Weights of a small sound classifier.
Data: trained on single notes of 20 synthesised instruments, 78125 training examples, 22.3 epochs.
Rows from block 2 of a small sound classifier, named by matrix and row number. Rows with one number belong to one channel. Each number is 128 + 24 x the weight over its row's rms, rounded and kept within 0 to 255. All counts start at 0. Numbers have three digits each. After the name is the row's rms in percent of the matrix's.
Before each channel's rows are labels from the 100 clips, of 14848, where the channel reaches its highest value: "responds to" is what is common among them. Only what is clearly more common there than usual is listed. The data: single notes of 20 synthesised instruments.
# convs0: first width-5 conv (model.blocks.2.convs.0.weight, 128x128x5, each kernel summed), inputs 0-127
# convs1: second width-5 conv (model.blocks.2.convs.1.weight, 128x128x5, transposed, each kernel summed), outputs 0-127

responds to: mains hum
convs0.105 119:079127142091109139122137136131138105081121119128128128143102129122126135127090101123133095123058122122127128108076159112125117116033115123140139074067129098124119112113126132131090142135123149114133148113127128158130141140152130147088067166096123104127130109112100106147104124102118096091108130126117085139123129131149112121090121133121150136129114134129109142127114149138042135105125
convs1.105 111:111123205165131098142121112169114135075114112171104144122083142102117148120081140161152117173135117110120136117095123149092133170110201123148144094161111132091151089136166135134088139107124113085130161117105121127111106107122145100121158150134131114121126119136155131140195122132139138152102125127130131117145123139136130120127151123123107122106106105134093118134148149118133069091140

responds to: A; octave 4; octave 3; note: A4
convs0.55 093:162127135114123142104153115113149102146084118138126127108127131132132113128125152114127153112117112120124146128126129162129151142129144139147116159143154136125178117088139017133151128146132092107139142076128107122123117103104144095130133113127140134154113114138133148122097110173120134109121119133118093077020112129140108128145104138106158101113103127136151136122061126100136124106095
convs1.55 089:135096165126148126155110161090120141106176113104125111142109161173119110192157130147112137164078091132111118177139127118159147127110158123095159144121155074095155119112114112133111139103168101114119107116146106112129149114169121111127123131112090167143126091120125115118118144170125070145148126131133134132150129149174139176119108153141129134130129112111164142165147167121115173141145

responds to: octave 5; C; vibraphone-like
convs0.65 104:148125134147137096121142157128120133116139146062128125158128117110112118127148152133141180133133132112114129104135132135138100140138133112132141063059105109135104212145130084104126129116151126138169128109132101120138116130113106134093079122091114105106063150094091140145050133135134153146145137134105116123118122129124154105152138108148125114144119136139110112142127145112055128113127
convs1.65 102:124121063132122132116106123133109122137123092115160102140179139084106147191119112162115101105137140113139129103137130171134154154170097109148136164126122145092126164115154125150144124133144111143118112113137117138135159081143112084152101102131137116146133089105122137124144136078143095100106108155146077155127127166167177128136115112154157142107092165135128132106137164092108085144126

responds to: white noise; clipping; text has "clipped"
convs0.72 088:077106092137084118141118150134075148159091150134128137114134118148152110120134126146167107110111100119105146105120147095147126139134083117123109095119123129152101104151178082122128117138115179111146105097133133166119103138135139109155109117088137132158168185103149122147117143073128141116143138152085116139106115152100116094134073139121148124137130152145102097097131162121102146081102
convs1.72 087:108123114137128136142141143117137146013125166165135125116144149164125143137143093120120120122141123128149141111124173138099138121132094137121126072170120100113143102128158141118094117168136134098153118143119122124154125108085154125133119161100152134129117155133197154144186087147122094103138120157123143113123137115145151121096108119105102110139148130121122079118117134093088164137129

responds to: decaying tone; octave 6; F
convs0.14 117:139135104117142117138115115141102098141097152129186123104133146108120126131130119032109167128153115113146118036118134181143135111151135137126119126138057133136134120120118136128109136130153125148146132121099145138137126144122080124144126108125144157134133136127130199069139114156130116109139137139156125080131144138119131136140157162115129141103106096134111189121106127086118126138134
convs1.14 127:130120155113129145138122106137132162153099166152255138134138130110149150131138131189136142131144128147079162189120134109115129160149114135125093115113079114095133119140135132134121132113132106080125140130125138103096130140124121116134116140153130154137126131128134122161126148134127125124135137129145146140127101133120150112108123181111119116133131097120119115133173125144135101150131

responds to: octave 4; G#; note: G#4
convs0.39 088:115124152116109143105108140131166106129079137107097125127115121132137122153066158096168121088079145101114141091125106124094123074153053101133151164110096131143152068133139128148117111127148125139123121150114137135124129133153141128151134138140144149127089144111120082119133155118112117117109143133104082170133120118134100132111102107129164110151088166128126137175137125132195123154112
convs1.39 089:175105125123155142141115156133155126112117110145151094109116133150121142141107153107103135114125140136120115110108109139110080106154119175114147126159100169111130121162119118082136095112123127123126104084132149122143127155171095090194090114141131157170136108141093165098153118126141131079122137132087098157137101108083161135144136157130168140113135158118164140134154165076138164145127

responds to: D; octave 6; note: D6
convs0.9 096:107161127128112172100133128139159160132109116094111139135196126116141124109011144094139115171127193111121125131103138137155140119101037123108126148068102136110131121139114131128146147124120145138109142128135134123114126140108144121117101134135122124139069152135151135129132133111132134105118124122108130128127152124128121127132092108145129120093122106141149132135140139106160147191124
convs1.9 105:169099123163157146144112121113125154101128149142134135120132154159123125129200186145162114092136126146143089122136139151133125119111165122141121138120106179129141142117166106116116097134142134181145128114164108114101172101154132103138104123137147127117154098125127162117140101115165132109100137127106135236133079108109135100135112133125128127144092134115110156119100117093143138158140

responds to: A; note: A4; B
convs0.46 120:119107147145094078076131143095120085134072075140100126128134135137106109089124148137117136148128133096113076167140096196122133120125138198148144123148114130121129116104134125156128096119103110123123115064096124116132141161150108135134135104142126099154133128117151141079115150163134138125149137117157139089121143150131140099126140117144128139184136118096136127098078150161122133152115
convs1.46 122:128146126115107058156111114128128143099096080119137117127144155120129146121141143085127128106150187133139149037132078102135129095134107087115071124151132118143129142169121120124135163146118099132116122098078140119140136139139129122127122144153134108133118133130106140152160127132126142150128136124125129130123125112119129120130198126107152111150129129151131119132229144084110128141111

responds to: octave 5; B; note: B5; square lead
convs0.11 100:088105133085153131127156145126144143156136152130136142137155137147155120108160084152121121117123164180114107137144120097152166131117115144172120155159124153178137120151154119112118126138117138135130104146119150120133079138154111132084161150116115118172160177118125147151153138087145165137135124093083143116122146114138148132148069123118072134096084156121120091145147188136127116136158
convs1.11 101:130164103089144161144126138114116149128144164187155124114144120137119124130167142110143153112155146139122116133098163152132080127190069182129125087164120097124128075122137124105074105131147145155165099123157137117120111148144073152127117152177127120126138128108173133098161094138145103102128132147110113117150116115116111095118133133125172114120146140110147111106118132101118164157138

responds to: decaying tone; bell-like; thin (high-pass)
convs0.5 104:097102157115142148119107119122104116125132128150125101127140076128074143137178086132108126172150119108117121126116144129145129163140152127066120155126125130121126102133096085129123146116126119149116111144121133140118141094058124114111162118115114129136100171157079139160089127095150140122106149124133124105138141127050130114121085113114161135154160152138110105090159164095114156161102
convs1.5 102:073132106127117130127120143138120146107111144111122144107174096132116131123155175123201105102130157125118122132129154153160132121136061081114139133127116106111168131137157173124154103152113140140160142139134122125109161102057146102102131146079130124128101099162168135117107140125081086119108106127115129092120143116181127090126144128125155131087133153133129125118120123139127157160090

responds to: white noise; thin (high-pass); note: F#3
convs0.119 111:118086103100088142144099090050119147098102143150130129118166125107128103153106127160144143140109147106121094109147115117116160091135098132107123148118127077133133121104122114127132152109139149142092122120142132146127114130098154109152162100096160058096140131136083142086136129150093135109102093156101109150110124104122127101133151137126136091125069145157089138150141134130094151112096
convs1.119 095:140111118098107140118185135119139161111120103140111128131092150122143121111133145096138128176098171148182107136118124117124211182084125181122084166126131091149085175098118100126161181153130162156118111129137114107139147105109117098115167131161152127140118124108137129128080128119137094134102156142112093119158132113164133120125105096128137139132095130124149122119135126128118128129131

responds to: octave 4; C; note: C4
convs0.8 100:140128151133097083112127141126145129118104155107148136142077123125124104104138146100136124135107106130138090099194107125193109135124134117139097135079102170122154090112143093144169142109137118129129136100113137141123116111157147137121163101095096122136115169116109118109155126120107094152140097117092142144168113084077108121100111141103121148130132102178124124112108119119088118055120
convs1.8 108:179145138146123153146096170117161106129126101105095142163101145159110092131107141111142095122140133121165119133118110121145161135136125118162087129165130189121088127124090128128148179132136133191127114128117079098163125122149101111137144101140151160146113113165135149118130124116142138106086146121084081127122139122118142142177175111091130127118114151080165142138146127091104123147139

responds to: octave 4; E; vibraphone-like
convs0.49 106:086117163069110141157125082095133130129116124102104124151119109109106131159121086121102137121152115149066131132127127120115118114080126145127095137118107122108151107111085112155152129107173091107133124140160124127097145112142114159100167136150162077127118159134111115077108141109109124165149072136151104134132146077118110136115132096143154108116105120177130097163155111152142116094140
convs1.49 103:172110111127107146095078136124145119138118178130137133126131162144129123133090131110145158139155165119170118103137124117141145136124156159137118123138108149140128131150138111086128145106195137149121137152142131118144178102138100089117106125170132128136110179143139101092122119092125115102101123121080067107135132139107109135137120140099191150121037136110110115142106111130121101119143

responds to: A#; octave 5; note: A#5; note: C4
convs0.76 097:147121107093158088138161140119104158147141166051148126133142131108144130133207161135149193139169118159083124114128129117085098119102149100103145098176122101130119177133152119125107144138144106115126095129117125129119114136140122150134102122123144114138091149082069119112150109144119123125138123120103119149131140124133093115117100175118125111142080127113120154142124139159113137164125
convs1.76 101:135138127106174157105115137131130136132122133114121122123197198154103102130129124083159094086115111130149096132121146139113074155101094161133093101141111140096155131112151110135123113153130122135086085142102112112158113126174090136132098142179114138134139100135135133138126103081160138109104140150136113160126117127121145134120103119128175135132101175100152107130099160155129107134179

responds to: D#; note: D#3; vibraphone-like
convs0.42 107:113155131146161119154112117136151136115106147129127073152128110129106138130141119151169143124132114150119153132151135086150171092137123147152138117120082129122182099076109123159107147069123121151119101136137141121161137152063112132111125159135142109147133169119140095131123123133175142152109142140164172130165106156187123105142113087173150143132115163066126111129132120140120134122102
convs1.42 105:116114100132129134107141097162151180118101131142149153116145125135144125144121086119128111123122115133139107104148121166106118129122136132099125106127106141149170113102108047136114124131132128103150150128135176101092126145066131086140120125169134104114108105122154129117136095118088142108143108151149167137140077117077106154119167082088143101134114173116104094140126099140133163133180

responds to: octave 4; vibraphone-like; square lead
convs0.91 097:130122109071116142140098138106093124104093127142050135139070097121132133163118124134154156136111129128136141083148132154111127087055156102123129080143111138113107168141137128138092117128120111150126099092123127132151164123125174123151135163122129114148169141124197099119123131129133104147131129127126133129141141158089111111108135142119125130110126132148109102130088128151164152183095
convs1.91 109:159082130127100145102116132162093111119079133153126116136148075152134171137142200074124099127166142130089128107162143106121108100118088096100120108128076134110141137104145109119125116155127144144138123112160143115117105177157082125145102115139055148142139119139101091154118131119115115097154149142123120168143129123120151140114084128137138144123144128125096127105157154115128146162138

responds to: D; note: D4
convs0.52 082:141150102118116127104112139160118119166126126126084148118111137166153083133118148073159097119136102102127117123131102108153114120148103123151086186120124110114126110144125115152148145150104116109147115100106115142166140106152132093165094162114122166126128150123109128142150119148139138119148150142132117115185172070067138080083111132112076169147099120142118108130090115128138143160133
convs1.52 083:125163124140113125069101179115150098110143126107149127148116083166122124088106120105123149141131103133145080135135160103135129146107120108113094140116107136109153135137150119106134133146116135127110135089117152106139119105099115105143141078115124136158134108175135114142094101072099122080166101172149117090111109076105151158116162090114122145156121175091101149153129154149132145103115

responds to: octave 6; vibraphone-like; square lead
convs0.121 110:096086108124176115132113139090164126110095108157121141125108151107110111101102147134181069119104133126122124132117104125163121099105123118146122116109123132095126146129162137105118179102118137111151110116111133147073106135141150142141129164123122132151176170125158105158134102134140101103066139092079122172147147138127109104079095122128107140098111182175119118123141143130112130113115
convs1.121 118:096129128142076114148137124171028178115090119210150120110111133107142137113121129122169141151140129132129154124137112121063129140118147127116139104132108130146135101128161133133087121146115133114157149124111115133143099113123146136128156190106141144114103126147173109127215116128128134117157132139149129128115133144112118119112148111118107160121136126108124112119110126113167122105100

responds to: organ-like; octave 6; C
convs0.51 102:075134116127172134133121127167133169167175165168125157163120089107150159128147112134125098125151125121124117120135142152147145143142125160145154150126158128144094153111123077154156120166144138161116085131161108100105142121152146144123127154151138145144155164115129143131164116096119152120099134075096143083140111116165081122142112190153110137106122126148091103151127143158130116114097
convs1.51 105:106116140073132160109125150096085168134148131180118100149144123110146113149136119126139113108117131138112114133101159100093088116166105114087115084172169129137127094051130093103102122101145123136124149131172133120143133133170106165108098142110146144143142117121132150107170125112148139141081118131080105129117087107152123139155154165154142133138139133090143118120127158085126136135147

responds to: F#; octave 6; note: F#6; instrument: organ-like
convs0.114 091:130109103104094143127112140143134152124117150060124128148139104109132107134114129134147114150187129120149128082161165133085089095064136128114098138136094119143117040113133106129040147127124145105135132127137158125132117148111134128170101138091128146135079137129138134143205109099136118141112125122122122157135142150110131128113161118129106123123124100118104122134130152128130125101118
convs1.114 097:106134152097153171124155177148097157149107132103125139104139192124122115105152163115174123150135161129118121102154112113121068096095135150152084115125114131116088130116135121151133102176124107147098119101080130097156101126127113161112113131097124140128146094089104152100116130122124091207141119141119127181110134144139109133137129085154121140140140147120134104134110158119144150133105

responds to: decaying tone; octave 5; vibraphone-like
convs0.54 083:117101148134143131107130088131122103105114125125119089120160147156112146144146082126123124120121156142153164155120131143147136124112162117088067150147092135120137134080101131102114173124117108160141141154117079121154069154079163133165120126123129083095142133131134159109103099134107122140121147120157167107162144143183143153126116092140087177131105108108140142138151124168098118133103
convs1.54 088:163138107155127156174095127161137157119109112138147122129129106142123124155145165085152121090131142098085140089127115124113119105135136114120162102140114146145160101124141106167139123110104132120155127152131197123062094136122111101189163138130104114101127130119134154095131044120124136106113158150161169101150102133144139152139145103137083104131126152105114108111114120124120160121128

responds to: decaying tone; vibraphone-like
convs0.75 094:117154080130112117120118147142092131147141115110066135148104140130143120140143165130114127123043082145081124103121131135121142098150176154129131112120131098134108157141134122152095137167186114091140088119130115145135134103135095130154111147131115199126152124111094105151162113129148139116130151112142130134136148102130132120146136129135165124139053136131124143159157088114129148168140
convs1.75 112:130133128127110109148086136076113109115114090118141087172142218147116137150139155143120134119186062121145128131142148145117130132141118111144122144150105138100150113062166121098098136087102126142162139144140145137115143157142118132173114106135109195148110128143101114121149102154137136088118104139148121132130113117100164122136133137133145149126156127156159145135155126114118178134108

responds to: octave 6; C#; note: C#6
convs0.118 083:124103119130105113127138117108107147156102111160118122098126136120138134149097125143141116137107139128120151139104107145153108127126164115060141156141163098123056072147152135096073112151118135140143148120139140176156083121179143133146115109137119123138122132157157122110075105113086146149123148138102107154085139157114072135070146131107099161131126098147109120109101139116104133148149
convs1.118 079:097112130155130097142143159113067087088121119135132121133124100133132135137125124150166092124179123163134106115098157109133103128129119095156136108102110109142172111140144149106109136153143112130113122150141105111123122143143112113145140128054113156148136102173122097149213104077140137104112138137107135145168132127115079136177143131143114141146137121089067124107150130129125148120122

responds to: A; note: A5; sine tone
convs0.6 081:169108148128111136105116149151091148139113134071135151099171114168147132124103107106147137141132147091099126083177131122116144136190142102067146108177117121122124095110107115141014148121116134115133119076149109138125104123142119118133111095125119126142123106105093092132084125153149124119131112140102135149127112111140108104131080114125111122141121137151107132130124140138116138128119
convs1.6 078:106128070086123135109154127112147120127085061132114125124168162168118121135171178128144105125151157148131115123130106149147099146123126136137097163073124135097137112136127125127158102130124127136123105135112115135147098140110133153114113115118121124135133107132147178171119139068130104148131126135088095197075143138102105133156142091121135105117143156109088125140099175133129144160101

responds to: F; note: F5; note: F6; organ-like
convs0.53 100:087154127159069126118100131150112131075131141072095116129077116147141106127140125151145159143163098122123123134082138119139079122112141129101108186058114135141086086128139119116082127119133127114140121132120136142133135129128121141140131167115116134102092154112179147158173131096108131133108135133091112122135137092121117142153137125134110137123091126137107139140138149123063153079135
convs1.53 100:155133125148126140132112155141143144097088109127142076116168169157132091148099147178134155169147193149123113112145142155115070086141156092118101134100109086104121113108141115123124122167135137151168120121087122123114117096168093107118124112109153160135111116130097108072144132132136129149127104135093107140130104152095126094118170121160133121138132123105106158135129149094114145165106

responds to: decaying tone; vibraphone-like; octave 6; note: E6
convs0.71 097:136106106121143118154103128135122117144145130103136153136099131127131114073129145141103107122109092136137163130080146152105116115101118155157110146107147127105140116116146110142133117148112113122126159111144120104138088125164161126159144122104111120170170162119151121116096107165036101141126146093121090126127096129180157141107156167150106122133121069148111156096084137169154137137096
convs1.71 091:115119119126112122102073085158113162123108125180121090160112084113125125143139169109125074101132145143151165124132122124085127102116109092134106104156116158136138119153129142117128142101105169088133130155145126121146086084131160081194151156127099123111118105141115146141123129109098137147108127121077133102129149181185158131164129118123145150101122141117121151115106143107132138132106

responds to: organ-like; G#
convs0.47 097:095114141180098089129139115160110133088079104139127100103085130137133139112141159133142118116111142142136128140082142122142084120127148124059148079127123117106147135152115125110142128092144152124114148144153094108120112158149118182147055133155120156117129162113084123121075148115149131108111143133098125138128106115128085134107123115114131144123124165144147135102112152095186107135163
convs1.47 088:093096104126160150088111140102124143151109140145133094099145145140117124108120116112136138118085138110133101125116093088142096143144149171142097128105144130131093140141151123127159115140128153113113118141086157114137200093142130127159120112103154150137109063144130184100135112111156095155106122128098109172142146137137129145109117144156137132154133139134141204117108157078167106129157

responds to: octave 6; E; note: E6; organ-like
convs0.122 111:147131146101151151121114122098168150135110152159109156129119161069077147115110115139143145099112141106127106100101112107173149118115126127158108103106141126129130172107176122137147121150128110113152164105091113121085104090101111157162123130176086114118161174135171128165167104157101105120130114119109100192118098150121132122131150137149134115081114114127138157122125134091140143127138
convs1.122 098:123111139138118113136135095148098159070134145182113151138134150122163078111096155154105157144137108158152179143118101135055136134122160121096114107129125145142096113144127121164089154150107120121134150147141091101142084109110190125147110145155134102116108139139120116165168150144116129144126158124107116125118138147108157118092117090128097153116117091146164126105113113135136099096089

responds to: A; octave 3; note: A3
convs0.79 110:164132079177125108145136130168131118127125125112050107130136119130131138146070133111107132174081105111110134132092120122135124120076121093123119075167119126129145086124127115139167143130128117076124112118132107128096132100141102128130156130171137150103118114107128095154152099165120087115123124136115099107116125137097100148087128100098116126106116100132129151112150094115062151134125
convs1.79 114:123167123118131124109083154133176150159163111153114125158098158141136112121119135095131117187132170171137118150124124123169187135088126091121080142124143151107137115110130121139135176174109133146113111158103133114131156129145121082130170086157129099110137101112144139143112128137140137137099073146093130157155140126121118137133112129107122179155141148119190152129096120105138104135146

responds to: octave 5; D; note: D5; vibraphone-like
convs0.83 099:125123108113140084126129148125109117099142116120086138146098117144128096117136111213132090149098148132124146198141131058100107157157172132135117099114197076103120109127154146126138127123118104134131106103105136131104146116134141134161100160119138104148135120144115111205127115109124132126148112138086149153116123108139131115105136124120089111120100159117122100131142145130084131134127
convs1.83 095:148111115141126120133106138093118133136148157130192114123127089143133168150181188137150113129157119135074115169147138170092124131152109119126151117125106186134158132103134116130087120099124110150123126121158115141132173157133122122179158137135107141137148131121137083087163154139121115098149132141099174174156157108122114116133129160117164152115108105133143106117138109090110160167110

responds to: octave 5; vibraphone-like; instrument: marimba-like; note: D5
convs0.38 087:149119136067090082088106155133132111115132150107199126197108119155153147123104141121145131079102139118127137142114149118147146205108117155098128127129099121150128119144138148114170155098148134116087126113085131129127144134150141120155137106146102135106115120099163067149120114119115115130141103122111121137138134109144117117143150162125128112161132148119132107095117109106088081085126
convs1.38 092:135125138092132119116079172104116095104127131113085146159129119157124148187112186082144159178153127094184090118120154163097117154138146097101136115154149191152136126121138105132166117095150122115110144108139137121100137142139108089115136098161111119133130130158124090103121112134126136079157116126131127098135140133129155134131116127151150131141124162152079103144141121151118109082122

responds to: G#; note: G#5; organ-like
convs0.113 094:097121170169144130103115111096115159175157139158104160137147125150139114106133099130075133108061132135155139142152160097139125139149142126150149118169121142127131151108101132139168089154133120138121118120120122115150076110112138095112057151168121116135108136119107119120145128118135179161147143114141115078137115115137147103134137096194138150097125107113144095109155087145122129148108
convs1.113 102:115150072065130140116143108122141158134109124126117070139160110139145152120149120125123145120022147125103105129118102138124109122176100120117134107137122117140144088125116114136088108140101092151182139142121146125113129133113148138136199114117153138158117127124140113134116127109087098134099110154122123156155126144119093135086145120133142123154151123113126154107115131079081166127141

responds to: F#; pitch class: C; note: F#3; note: C5
convs0.104 092:110106135126094109116146157115138104135119191135214105130112122145136118119133128121158114085144118109117128126116154113095134170125123134146150102107075124137126145145144120136125133092174135117078105138103149136120141128142146111120110116107137112121129134094118051128118145095123109123111118134069117181110115113126058089120115183139126101146132143122124091103137097124103100138131
convs1.104 083:102102146159158104110096138107117131141160155125116105128152204178133135144106139070141109177144147125171114094108159175125127139092153133133133090147153158138158143136170126124085142131140148111121127153106197118130125135129097090124119141130115129134103132176130113113151125105134078113156124132115141110144126116154142144124141118139161129121177150160120129153111130151127181093134

responds to: organ-like; G#
convs0.30 106:149148136140084105134145145134129153111099170118140107116144099127119135113133103106138147142133140127130128117090107129132107129136093108113137143105100128127122118147112131129091142127152125130123126158107127137130026119129165109136163102140060136134094140140148098105140095126136108130092129120106098147162147070114124088153081177141141183178105120145118153141076143162129103126140
convs1.30 100:141176137124129091119173142157155121145135139101110090122087140134127144096097117108144129139120130132126169139102126124122154139145115146146153158127105158131148162114136140132114176158105136126142141157096120148140118175149130092131154110085158193192120081102129114135150061084137102146109160126132142129145125099127122120135171148105115145142159089086115150148149150150110141156149

responds to: A#; octave 3; note: A#3
convs0.28 099:130132078123136168130124153131114130148104117106051121117125123137137135138124113101143142137148065109161129047127120124135120036148052141153152148130134107136112160145127134149086127139128124145138117168133106153128126131117151115114079125114084155082120123141138084135128085126144117129112131144117110135119125153124129134118148114119157113135156113131114106150125112133125163170113
convs1.28 102:118161123177105148103109174091108133134092142122165117140121156182101138087108115131120140094130132132136079067154127121135126128123125144113097128139164098107128139124151113130136122137135146112179072097151144123144145123121076119124080123124105098157143106120142107122142111098144134097146155133101121137099096102093142120097076141111140128111127166080144127133126128160105092093086

responds to: octave 6; F; note: F6; pitch class: E
convs0.56 115:134121098095129056151121129116141119153081130078104131109097132156138142118093115137182138139133098147117110123089113140141112121095090138152100138120106130093079136124157115116121160114125188142106133163094099151127074137139155146129146172128118178142160151141153139132147121129088118110140103137131107124086115133093112120135116148126084120141094106142126156133094132133098149082151
convs1.56 104:103149159139097126153130098179106158104067149182138152119174114112189148135131104133123094107112174149136150124115152128109119100119144125110122131079101127166126130147118152101113140173139116121112155165103127125155122106096128101095130137119160145095130129150143078139137145121089132109107139152083104132115154137109094100162160124118166111141152133124111087120172117121114130144097

responds to: G#; note: G#3; vibraphone-like
convs0.13 092:101140182080105139071141140185137137124103088126093096121098118118113125118176133126148068096117202134140130131111127094091104145133089133097116137121136183139118136099135133119105120120096143153173126064085127112146139145126149102117128122114109118117118151151110112135139107128101103139114130131115122139133104135135116123143116105129136144112113157191120124084082132120138140146132
convs1.13 101:158104135163069144191109116137148135121101152083126141127184142135112149125087142137155116097104110129091130083144127140157140124102093134126154138132181113139150115138147118104157148105138141126125118148128144099116096123112135142123145128088132124112123089096129166099135134110113110147088113138106115199123099168130143106135122219103128103132142138141148132103110145148126106124114

responds to: octave 4; D; note: D4; square lead
convs0.32 098:143115096126148062061112205128115113110151107134104157164132135148135103140131112133128135121140135123128088148127140124114120146127111139110057110143135116138137127167136137111130138129124119171138125113088096133147148133141116142146121091134117143133088126124109120165113148117125127118106086126108098097183130113090152129111106105091044123145137124152105095110073132130114158115130
convs1.32 094:154140161129131127143122140111152105138132114112157160179126093137119103162135125107098092142120123137107092125119112113083102128121132135100130157112136144115111114139140145176135137119120122181088127037136148117137141076130112121197125115157126089176130084141124103160092122117115125134119107137125164123095114133096149169171148119131082141102111144103139145135149136112122129102093

responds to: D; note: D4
convs0.57 118:112117140132097070104137132101107111144097089122103140110134136159123091088138141180128134134140155110133065188137071184146134130130142188132136122131126120099134107110122115144123071096101117138112116102078142108136143165129122127164134105116121091150147133134139155071115163150120140141130129123138136093121130145130136112137117130130139134193123129102107133138080163151128122122115
convs1.57 130:144150126103142041180120140129122142108120099121117138152132188133144133145121132040137121116133165146121141038134098118135144096117133079110098134139141108137122121171138117118151172156119127128123121115067139118130129135147131123129116135168117108128107139124112130116132117136149158156119113132128149120134144119124128131118180131129135113178148151164159110122180148116130109118109

responds to: F#; note: F#3; instrument: square lead; note: A#5
convs0.1 086:138160032097105097113153140154173112151141103084129127133162126134131149139123117145120118097122146121112125126079133136096149126173095150126143132137120128098116127113108086102162162121114090144111099108111105121130079089108171070123149121108099130138141133104087120125123092114111097137132139141154125115095139143148128142152111090119110115115129103140125133106090124170130119073108
convs1.1 089:102104106114162142107136141121144117106081072103118099135161129129129138142148156163137156120137154151139096108122125145100096101098147126141201105087117176117139138115140121128141095108131136124146145078167122117118100127148114120140118132138105142099126104135123145106097137130079148097190107123120113156135071190159129141127124141131149133120133132121105123123123176137060111150111

responds to: octave 6; note: A6; pitch class: A; bell-like
convs0.59 098:136101083112104107135117141090137109110169162078119153101052134166140138118137084154113155123147039118126119116152133134135132119187144107105120100133138084117127142144116110121105118126122105153105130172116138125141120140115148156154139113096141098142138136130142117120109129115113140113126131117132134086133137100115149140135104143122136134170148097064083090177123136117135108155105
convs1.59 103:134127183108123116096138106173175136130142174112141122122138141142111109139162141110148111099152034138097152115130132167149142140127096108105140131145132099112140139097166121108129132126138123122112139192147122112122143159127118159113070133140151132113123123087122137114136141123118104128074122127127079189121116163135139130113121204102152126133122094162145112130143130142132127142139

responds to: A#; octave 4; note: A#4
convs0.40 097:134111056086136139106140157116123106141116129115120143121139146143126100131144158120136135095176120171110146087150141146098107110118086125124111067132074106128139106133139105155170144164140132113141137122126073123122076130128147090152076144150109168111119128142098106155149085161137090132125127139109133133120145121148109128132104097095107086136151097119119145140145125141110148173088
convs1.40 098:166143108113094151142122193107135123135106133114080128118143136162128106056146112167152117114105148141133105153113113088106114131145172108101093118132140102123120159163134117100144133118151129099131096070130140107136129125145132109105126103130055142160121091105124141091134148097129158133112158146067090146133125105126113131127105111102134147130098153070135142153127150136122104117119

responds to: A; vibraphone-like; note: A3
convs0.107 084:109130145070110138062162144135149141107089095121122108100168116117129143140120142126125103099129155103123117163101135121142134130045127168128119141060113114111159074130118130133070140142154106142132138084122110129126099088128140125136122129110097102111155142121188103135116142123131126174139124144110114152108139120151104134138099098114114134152115135119118156086120126119167087130122
convs1.107 079:160120115127078112171046138110168103121112153123137135130122134132143142123148126162129095132143123132132162142139145176113179102102173111133120100131107115139147163117123125144105135141110124074112122173143082120116106123128128145133108126174112133127122125124128132110174131142124128138056129137173116165143141165129161129144100170087151089130120118151117078111101130112162139147138

responds to: mains hum; decaying tone
convs0.68 103:132113132103108102121152120165124123138083078125103123152149147109114112120099122080106127096110116159122138098142117143139109140121102138107101110128104110054128099108067117131067118154141104094137149126095123116163159123143122135134113113129120184123103154119092125111127102125153136148187179118110142170139129123138110125076137141136158114152152092128113149127158086124095116100123
convs1.68 108:152135143136113137155114148100114114132149098115100133136097128099145119133143116112059113134140126133125140124126127137104140175129153099173134145135146123150127118116038122110114142135117107112131135148123124125190149120097108124109119112160124123123153204119113086124140120152093151088120104093146109101141159130138137110123099137154169150072178102130177125128140103126126122118076

responds to: decaying tone; harpsichord-like
convs0.3 096:081128076078122139126106144121111137148136141122137114111057103143164120139110124120179113121082116117124141127087150102157130122066087126110142152096113130189140134147181130130140141139108181127127112080113154168160126154151144128139100127136120114127143150112100090165112132119123135133132134120075134147144150127127100116108084122123114136134129161112135119083136151150094119111151
convs1.3 110:107138132078119104136147118138107150085123131140106142141173146143095134149167123141180140129142139105136156141101135137100116150166086095109133118155133129059108120119162145104145115131129159080129155120113145147087099137130142123152122137134162115107122129155200095140157120122143114092154144101156185099109122131121148107128157118107122121117154126144068082119123137079123140110132

responds to: octave 5; vibraphone-like; pitch class: F; note: E5
convs0.85 109:131138138106066127120122149122068086120108120081124142144130105104103133132105087137150160125138122112134103124106110105063124149124111130139112108123113120128135155141131108126099173116148132131139121128112155131124129107093106169099115147097121117125080126148096152148165139128166113153109138148078129157128139120036115072080117124101129102141122180124108134140140159131120122110126
convs1.85 103:089109120143117117150107127153094145126106106150116087159112084112119142126144130112102091147162127120127162132144147144122110105119100103160126126119107106120155159133149126143129064148135167080115109122110149129118141089081142133146111152130133123149126097135135121147076107101096092133142114146159157118117151161222122085072148131122142126123151143145083121160120154095138138127117